{
  "encoder_arch": "convnext_v2",
  "model": "segmentation model",
  "dataset": "rosettes with rotational symmetry",
  "train_examples": 48750,
  "image_size": 64,
  "crop_scale_min": 1,
  "horizontal_flip": true,
  "translate": 0.12,
  "rotation_deg": 5,
  "num_classes": 2,
  "encoder_isotropic": true,
  "encoder_norm": "layernorm",
  "encoder_activation": "gelu",
  "encoder_mlp_ratio": 3,
  "encoder_inner_norm": false,
  "encoder_drop_path": 0.15,
  "encoder_patch_size": [8, 8],
  "encoder_conv_stem": true,
  "encoder_layers": 6,
  "encoder_width": 512,
  "encoder_kernel_size": 7,
  "decoder_norm": "groupnorm",
  "decoder_activation": "gelu",
  "decoder_weight_standardization": true,
  "decoder_widths": [64, 128, 128, 128],
  "decoder_blocks_per_level": 2,
  "decoder_block": "bottleneck",
  "decoder_attention": false,
  "decoder_upsampling": "nearest_conv",
  "label_smoothing": 0.05,
  "init": "small_normal",
  "residual_init": "none",
  "optimizer": "muon",
  "muon_scale": "match_rms_adamw",
  "learning_rate": 0.006,
  "momentum": 0.9,
  "nesterov": true,
  "orthogonalizer": "polar_express",
  "adamw_lr_other_params": 0.0013,
  "max_grad_norm": 0.5,
  "max_steps": 7800,
  "batch_size": 64,
  "epochs": 10.2,
  "lr_schedule": "poly",
  "final_lr_fraction": 0.05,
  "warmup_steps": 390,
  "weight_decay": 0.03,
  "adamw_weight_decay_other_params": 0.05
}
Rows from block 2 of the encoder, named by matrix and row number. Rows with one number belong to one neuron. Each number is 128 + 24 x the weight over its row's rms, rounded and kept within 0 to 255. All counts start at 0. After the name is the row's rms in percent of the matrix's.
# fc1: MLP up (encoder.blocks.2.mlp.fc1.weight, 1536x512), inputs 256-383
# fc2: MLP down (encoder.blocks.2.mlp.fc2.weight, 512x1536, transposed), outputs 256-383
fc1.1297 125 [184 128 116 158 153 178 125 124 162 116 122 135 144 121 118 120 117 173 119 126 139 159 107 121 139 132 119 136 145 124 152  93 155  77 117 137 138 144 123 114 116 136 118 158 100 112  98 140 149 159 145  97 122 172 113 103 144  84  84 126 139 128 160  98 137 113 158 103 117 127 109 113 126 105 122 112 119 136 133 143 136 118 128 144 142 134  96 132 135 115 140 188 146 131 139 186  79 139  99 147 142 107 105 126  93 113 122 102 104 107 140 112  96 137 170 130 159 170 133 142 121 155 109  86 151 155 162 145]
fc2.1297 132 [131 110 170 130 115 167 169 123  97 133 127 143 109 127 125 138 120  96 151 128 121 130 119 121 122  96 125 149 146 141  99 138 142 121 121 114 159  75  79 162 130 128 141 134 161 103  54 168 155 123 109 144 123 149 143 163 128 146 110 113 113 124 134 150  82 137 128 105 120 135 154 135 123 134 109 142 150 121 136 123 110 137 127 110 171 129 156 140 130 161 146 116 118 122 123 136  96 100 133 131 167 127  95 126 137 136 141 134 124 121  74 153 117 138 120 145 118 131 123 129 103 105 140 153 168 158  85 139]
fc1.1298 090 [132 159 153 148 114 125 124 130 118 169 127  84 157 154 122 125 183 130 111 159 156 113  99  74 135 125 111 157 103 176 122 148 148 153 104  98 110 126 175 159 140 149 173 125 150 120 147 148  98 143  82 141  99 129 132  98 154 146 127 124 108 142 139 134  86  86 117 136 139 137 138  99 106 127 150 121 124  93 135 172 117 116 149  81 150 147 147 131 126  59 148 113 110 136 151 118 135 119  85 116 125 149 113 103 114 144 134 125 144 131 122 122 167 124 107 122 132 133 161 106 175 175 115 145 109 137  91 138]
fc2.1298 095 [134 146 158 107 114  85 107 134 103 134 146 110  90 143 128 125 123 139 119 157 101 116 136 137 120 161 124 138 127 130 166 147 180 142 126 138 146 117 133 165  94 157 110 108 107 143 102 129  83 159 160 135 134 103 120 101 141 137 153 110 114 174 140 106 136 118 135 143 147 113 120 183 139 120 116 128 144 153 140 134 157 150 131 123 128 133 142 158 131  78  92 154 105 161 117 129 111 136 166 111 112 140 145 140 139 164 120 139 132 128 158 124 122 148 121 132 116 104 138 127 173 129 139 161 167 146 151  99]
fc1.1299 054 [136 179 121 129 135 117  99 153 151  77 144 137 163 153 128 109 128 150 138 148 121 176 128 151 155 140 124 127 112 148 142 121 104  81 153 137  90  93 108 103 134 122 136  83 152 113 119 121 121 127 184 126 174 123 134 145 119 125 126 172 130 154 149 115 127 142 135 141  88  78 130 136  97 122 104 142 185 120 155 122 150 102 139 111 147 134 149 175 103 104 101 129 150 133  95 144  91 109 144 144  96 164 164  93 114 135 110 138 114 106 135 144 168 171 122  69 157 115 132 195 131 162 112 113 126 115 132  67]
fc2.1299 054 [162 105 109 109  92 119 135 105 146 143 168 155 154 106 152 104 103 138 141 100 104  83 121  83  92 115 162 126 149  93  93 107 137 153 150 129 114 162 133 159 160 144 113 115 118 131 114 101 132 116 117 130 166 119 143 158 143 102 114 108 125 102 125 138 124 106 172 130 127 127 124 173  96 134 139 150 134 132 135 153 138  93 148 121 142 122 123 127 176 102 130 116 137 130 114 128 162 151 126 148  91 137 159 136 116 145 141 173  95 126  91 123 132 133 166 109 142 159 120 134 130  91 130 142 116 159 119 148]
fc1.1300 128 [131 106 199 131 144 136 118 106 180 136 136 148 158 110 113 114 148 160  82 127 107 120 148 155 147 153 109 123 124 124 112 101 160 122 178  94 101 110 145 130 136 128 128 150 125 166 150 146 132 141 139 126 116 155 103  99 155  96  89 170 136 152 107  87 143 133 102  87 170  88 105 150 135 129 158 126 138 154 102 124 153 117 119 123 138 115 103 107 171  52 158 117 134 106 117 140 100  99 104 162  93 157 164 126  92 141 162 130 120 111  88 180 111 112 148 119 145 125 119 122 153 158 103 120 144 101 122 130]
fc2.1300 140 [114 133 162 115  91 100 139 147 127 133 135 162 156 135 138  94 118  77 157 143 146 121 119 164 148 153 104 160 126 105 128 120 129 135 131 121 125 131 126 121 123 142 137  96 155 115 171 157 139 132 123  83 106  87 140 129 133 100 123 101 171 151  71 138 104 104 152 171 107 106 185 104 108 130 111 141 145 115  82 164  95 158 133 122 117 158 101 145 143 116  87 109 153 127  88 139 105 139 109 127 129 119 150 130 157  98  98 144 184 177 187 128 106  95 119  97 122 130 116 131 136 162  87 148 129 139  95 138]